A small class-conditioned image diffusion model, trained from scratch.
Model: norm rmsnorm, activation gelu, num experts 32.
Training: muon at rate 0.011, 25900 steps, batches of 256.
Data: trained on drawn small creatures on textured ground, 101725 training examples, 65.2 epochs.
Rows from block 2 of a small class-conditioned image diffusion model, named by matrix and row number. Rows with one number belong to one neuron. Each number is 50 + 10 x the weight over its row's rms, rounded and kept within 0 to 99. All counts start at 0.
Before each neuron's rows are labels from the 100 images, of 14848 (inputs lightly noised), where the neuron reaches its highest value: "top examples" is what is common among them. Only what is clearly more common there than usual is listed. The data: drawn small creatures on textured ground.
# fc1: MLP up (model.blocks.2.mlp.fc1.weight, 512x128), inputs 64-127
# fc2: MLP down (model.blocks.2.mlp.fc2.weight, 128x512, transposed), outputs 64-127

top examples: yellow; plain; orange
fc1.402:67 35 47 44 37 46 30 38 58 61 45 48 50 43 63 52 55 54 30 51 42 50 45 43 38 41 45 50 50 51 48 48 51 48 49 29 57 33 37 47 52 31 61 44 35 70 22 54 33 55 50 29 52 52 48 43 50 37 56 49 40 54 50 53
fc2.402:59 48 38 69 48 54 62 50 61 36 57 61 68 43 36 20 41 48 34 54 39 39 66 36 61 40 48 47 51 55 59 31 48 49 46 67 49 63 52 53 79 49 39 54 46 49 49 74 40 49 56 47 40 39 46 48 37 42 35 48 43 54 59 63

top examples: crab
fc1.69:57 46 58 56 42 33 41 56 54 53 38 59 51 57 44 64 54 58 50 58 45 46 59 36 30 52 51 48 70 53 36 35 51 73 54 45 62 42 49 51 45 39 45 64 47 45 55 89 48 62 50 36 50 52 50 55 43 66 53 46 58 36 44 41
fc2.69:50 48 56 60 54 47 59 55 47 59 56 48 26 26 22 53 50 53 49 40 37 41 53 54 59 47 37 43 63 76 48 41 53 13 59 42 47 56 61 44 54 53 62 61 44 49 38 26 64 40 70 59 42 55 61 63 46 44 29 49 48 48 46 49

top examples: white; yellow; dragonfly
fc1.16:65 64 47 50 42 51 61 37 46 48 50 60 38 71 59 46 63 61 42 49 53 51 56 44 43 54 64 49 34 70 63 57 45 51 50 45 48 66 60 52 44 62 46 37 56 60 47 19 57 49 42 51 58 40 36 52 54 60 59 26 43 46 49 65
fc2.16:55 56 62 59 49 45 45 42 47 55 50 53 32 43 45 49 53 51 54 28 67 44 54 54 41 45 46 55 58 60 38 72 52 43 58 35 47 51 59 37 51 53 52 58 42 53 42 59 55 56 67 49 46 58 57 52 78 45 20 33 45 46 43 40

top examples: blue; purple; starfish
fc1.34:36 49 40 43 55 36 63 37 62 41 37 60 34 51 40 64 47 39 48 44 50 45 52 68 42 56 40 46 43 54 44 45 47 61 44 51 39 53 71 55 60 48 37 52 53 50 60 40 45 56 60 47 38 27 48 61 50 49 40 47 49 58 56 46
fc2.34:54 34 38 69 61 56 53 62 49 52 49 37 36 49 49 54 54 70 34 59 46 51 44 67 49 56 47 58 42 39 48 56 36 48 47 49 44 51 30 44 45 47 38 57 53 49 50 58 65 48 30 47 45 41 46 49 43 60 36 54 41 71 63 58

top examples: yellow; purple
fc1.84:65 77 47 38 49 46 52 58 60 50 49 56 51 40 48 45 64 40 34 45 48 57 33 50 51 52 56 47 52 47 61 59 53 56 52 46 45 78 52 57 45 48 70 54 55 33 55 43 44 54 45 59 39 45 38 52 54 75 48 49 69 56 39 51
fc2.84:31 33 36 62 61 28 45 46 45 58 46 44 55 54 56 52 44 42 63 50 50 42 70 45 44 58 51 40 48 52 48 36 49 50 55 46 54 65 60 50 52 64 38 64 49 47 46 72 55 50 61 56 52 60 48 55 51 21 53 40 58 61 64 64

top examples: yellow; green
fc1.181:66 41 58 44 43 58 52 66 32 50 58 55 56 60 56 61 45 43 30 53 54 70 62 54 45 43 51 55 56 48 50 41 48 51 26 44 37 38 40 47 52 54 66 53 33 55 51 42 35 52 41 35 58 42 50 57 54 58 43 38 77 48 58 43
fc2.181:29 67 61 56 54 62 57 47 50 55 64 54 54 41 33 46 53 46 78 41 33 44 39 57 56 53 51 54 47 59 45 47 48 46 64 56 52 48 57 49 57 54 40 49 53 57 48 59 44 66 47 41 55 52 51 44 43 57 41 71 80 48 40 47

top examples: white
fc1.190:61 51 57 49 59 66 49 52 22 72 45 61 60 45 51 59 50 49 55 42 60 56 45 48 35 45 59 60 51 32 56 44 59 52 47 59 44 51 40 51 46 50 58 39 32 45 37 54 54 47 54 52 50 66 46 26 65 25 59 69 37 34 41 51
fc2.190:50 47 53 46 49 43 55 58 75 68 40 54 66 54 27 61 55 47 47 36 38 60 49 41 44 72 47 66 43 59 29 81 52 55 46 32 45 52 54 55 48 45 50 36 42 50 49 58 35 75 46 47 40 51 49 44 33 48 61 61 49 53 38 53

top examples: blue; orange
fc1.396:42 24 36 54 56 50 53 52 27 46 45 52 53 57 40 49 33 50 39 53 56 50 43 47 39 52 55 61 44 60 44 45 43 55 49 36 63 56 53 44 51 49 56 67 61 64 65 49 49 51 53 47 70 64 50 60 54 52 48 65 61 53 69 63
fc2.396:46 79 49 37 52 44 50 53 40 38 51 35 56 53 80 55 57 45 59 48 46 46 59 41 59 50 51 48 54 45 35 48 47 55 38 53 49 58 57 58 54 48 43 61 73 54 39 47 46 50 62 61 61 35 47 49 60 52 58 44 59 43 56 35

top examples: yellow
fc1.262:42 68 45 47 54 55 50 48 59 61 38 47 50 51 54 49 39 50 58 51 57 36 48 49 58 51 50 51 51 86 54 47 51 51 49 46 52 27 56 49 50 54 50 55 44 20 46 49 55 52 41 41 61 65 50 50 51 81 54 61 74 51 41 50
fc2.262:55 31 48 49 40 43 55 49 44 61 37 47 51 47 48 50 63 48 41 54 55 58 54 52 45 52 47 50 51 92 47 47 48 50 55 56 55 31 53 49 50 62 51 62 46 30 51 51 43 54 53 33 35 33 49 50 46 19 49 37 74 50 57 54

top examples: blue; snake; dragonfly
fc1.469:58 72 35 60 42 60 44 59 43 38 33 44 59 44 61 63 46 46 58 43 58 71 67 61 56 54 47 57 41 42 49 47 42 46 37 51 47 49 65 48 42 32 45 68 64 43 48 45 21 60 52 50 62 43 58 58 44 56 51 47 53 47 62 31
fc2.469:71 62 68 41 56 52 50 67 45 67 51 62 51 41 58 61 62 57 45 69 53 60 37 41 60 57 56 55 57 47 53 62 54 51 48 29 43 57 43 64 55 68 67 58 43 53 83 47 54 70 23 46 52 59 51 38 52 49 65 45 48 47 51 46

top examples: blue
fc1.101:55 56 56 47 42 58 60 57 59 41 48 61 49 44 49 56 57 44 27 47 40 26 51 54 61 51 54 47 48 57 44 57 53 42 32 41 50 19 43 51 49 26 57 40 46 62 43 50 57 50 53 66 54 41 56 55 50 41 57 69 47 49 30 55
fc2.101:43 34 63 56 38 37 47 43 67 49 54 53 51 41 49 52 39 45 71 53 42 57 53 54 50 52 54 51 55 60 50 44 46 49 58 58 53 25 53 46 54 25 42 54 48 78 57 50 47 48 53 55 40 54 51 56 52 50 48 25 47 56 52 62

top examples: yellow
fc1.279:40 42 61 56 53 50 59 47 57 58 57 53 55 50 42 47 39 56 46 59 59 27 48 43 34 48 46 43 31 34 31 40 41 62 54 45 55 54 46 43 48 47 59 39 51 41 50 48 30 57 49 33 52 54 40 68 67 55 52 65 53 58 30 54
fc2.279:33 57 49 47 50 51 51 37 63 50 52 48 45 57 51 48 43 63 51 69 39 55 64 56 41 48 36 51 36 40 24 53 51 55 30 63 52 61 52 61 48 51 59 46 54 23 51 55 66 39 53 64 75 53 27 50 34 61 52 50 61 56 58 51

top examples: white
fc1.445:54 51 51 57 59 58 59 47 66 49 42 60 41 36 77 53 55 53 39 42 28 75 51 64 43 44 60 56 48 54 65 52 58 44 38 59 52 51 69 43 36 50 47 34 29 57 57 58 61 48 48 57 49 49 56 45 42 51 49 42 65 67 42 50
fc2.445:67 62 63 52 59 39 52 53 36 53 57 63 40 57 32 65 63 50 48 52 57 50 47 55 48 72 38 53 39 43 55 58 51 51 56 60 40 52 54 64 43 49 59 61 63 53 46 39 46 37 52 51 49 44 41 57 67 51 64 42 52 64 48 31

top examples: yellow; blue
fc1.232:38 69 51 55 53 51 46 44 47 49 37 55 50 49 57 55 39 51 43 52 64 53 53 62 39 53 48 51 50 51 52 57 52 57 65 45 42 25 61 46 46 33 82 50 54 47 56 49 49 49 49 56 20 43 51 68 52 61 51 42 32 42 13 46
fc2.232:85 50 55 45 39 36 58 59 52 45 35 51 47 49 51 43 42 45 68 55 42 50 50 53 57 50 53 51 55 64 48 53 47 59 46 62 55 43 41 46 43 53 15 52 51 58 45 45 54 63 53 68 66 53 61 60 41 49 50 58 34 46 62 50

top examples: dragonfly; snake; teal
fc1.324:50 49 38 48 66 43 53 41 64 37 55 44 43 62 59 50 58 46 43 36 47 61 52 53 35 58 52 54 61 59 67 55 20 43 44 54 55 53 41 25 51 55 42 51 37 56 62 33 40 58 58 50 52 59 48 33 52 45 27 51 52 49 43 39
fc2.324:41 40 42 50 44 54 55 37 34 65 38 44 48 59 40 42 65 71 54 72 57 38 62 42 29 46 51 54 57 40 55 50 40 52 42 48 50 53 47 49 31 39 45 54 66 43 51 47 48 39 48 37 55 52 42 52 56 54 41 46 51 55 37 60

top examples: crab
fc1.264:29 38 45 59 52 59 58 46 52 64 38 49 52 47 48 42 60 46 59 52 37 58 57 48 60 50 50 48 49 62 61 50 56 58 36 57 49 44 41 49 52 54 59 51 50 44 43 52 50 47 52 44 70 72 54 69 58 38 37 35 40 55 48 55
fc2.264:64 57 45 53 41 66 57 64 42 50 33 57 26 31 62 46 38 39 44 57 40 51 36 46 46 51 53 38 34 51 42 51 46 50 59 45 53 37 40 57 55 49 28 42 59 48 42 69 52 46 43 34 31 40 45 47 49 59 53 68 41 48 53 60

top examples: blue
fc1.158:52 54 43 53 63 55 54 58 53 54 85 51 50 44 37 48 41 42 34 41 55 56 54 47 62 51 52 45 52 45 65 48 51 51 41 44 54 30 58 53 44 48 35 70 51 56 47 45 44 48 42 22 45 49 49 49 50 35 51 56 38 52 57 57
fc2.158:41 43 57 43 62 54 47 32 69 58 99 34 47 54 59 57 48 41 61 31 66 45 48 50 50 54 56 39 47 62 51 43 59 49 45 36 43 35 51 43 52 34 50 73 44 50 52 56 57 43 50 42 65 44 55 48 50 51 52 42 40 46 56 58

top examples: blue; spider
fc1.277:49 31 51 41 62 31 59 33 48 61 45 31 50 47 35 65 39 28 41 36 45 63 40 43 37 42 54 54 57 47 44 55 54 41 43 60 42 49 49 50 38 53 58 47 31 55 64 34 51 53 47 22 47 51 47 45 47 54 32 41 53 59 62 42
fc2.277:45 38 34 65 58 55 40 62 36 64 59 38 62 55 72 70 51 57 46 52 54 71 44 56 51 43 43 57 63 54 33 48 43 44 54 56 55 51 65 49 56 52 45 40 49 56 66 55 45 47 27 59 47 46 54 47 69 49 46 47 47 47 76 63

top examples: yellow; plain; butterfly
fc1.31:64 33 46 64 45 45 51 49 37 56 57 50 70 56 46 49 39 66 42 60 51 30 64 47 55 51 43 43 50 70 62 36 34 55 56 56 52 54 56 56 75 70 50 56 54 59 56 64 51 58 47 62 57 53 48 48 44 40 50 53 46 55 49 47
fc2.31:51 41 55 41 52 52 53 58 38 57 59 69 38 61 52 48 42 31 44 54 46 67 46 48 62 43 49 63 42 65 56 49 48 65 39 53 64 48 34 55 62 37 54 42 28 48 42 46 54 40 54 34 50 50 25 65 54 49 66 61 53 55 45 60

top examples: white
fc1.305:46 35 59 52 54 67 53 49 60 59 55 52 48 51 68 50 45 73 48 40 42 64 44 64 51 55 63 58 57 61 50 44 62 37 24 59 68 53 65 30 40 52 44 59 42 52 55 56 52 62 51 41 64 52 43 72 55 50 46 44 60 55 53 54
fc2.305:49 55 41 58 40 50 46 48 38 45 52 43 37 32 43 59 37 44 37 54 67 32 44 75 61 54 54 41 43 29 40 58 43 54 70 37 50 38 32 50 25 58 48 61 54 57 45 46 49 57 44 52 48 44 44 68 57 44 48 39 59 67 58 31

top examples: dragonfly; starfish
fc1.504:44 41 59 46 39 67 43 56 38 48 68 54 51 42 57 53 40 56 44 33 43 55 45 65 56 50 53 39 44 50 58 33 48 45 36 63 47 62 67 33 51 51 48 56 57 44 53 51 60 57 44 49 58 44 41 73 36 59 59 56 47 57 45 52
fc2.504:61 55 21 59 52 56 43 67 60 51 51 50 54 58 59 56 33 68 32 57 40 58 30 38 60 36 51 49 42 42 51 39 46 50 52 55 45 59 49 55 62 43 44 62 46 45 54 62 45 54 43 37 40 46 62 50 55 49 69 41 35 44 43 61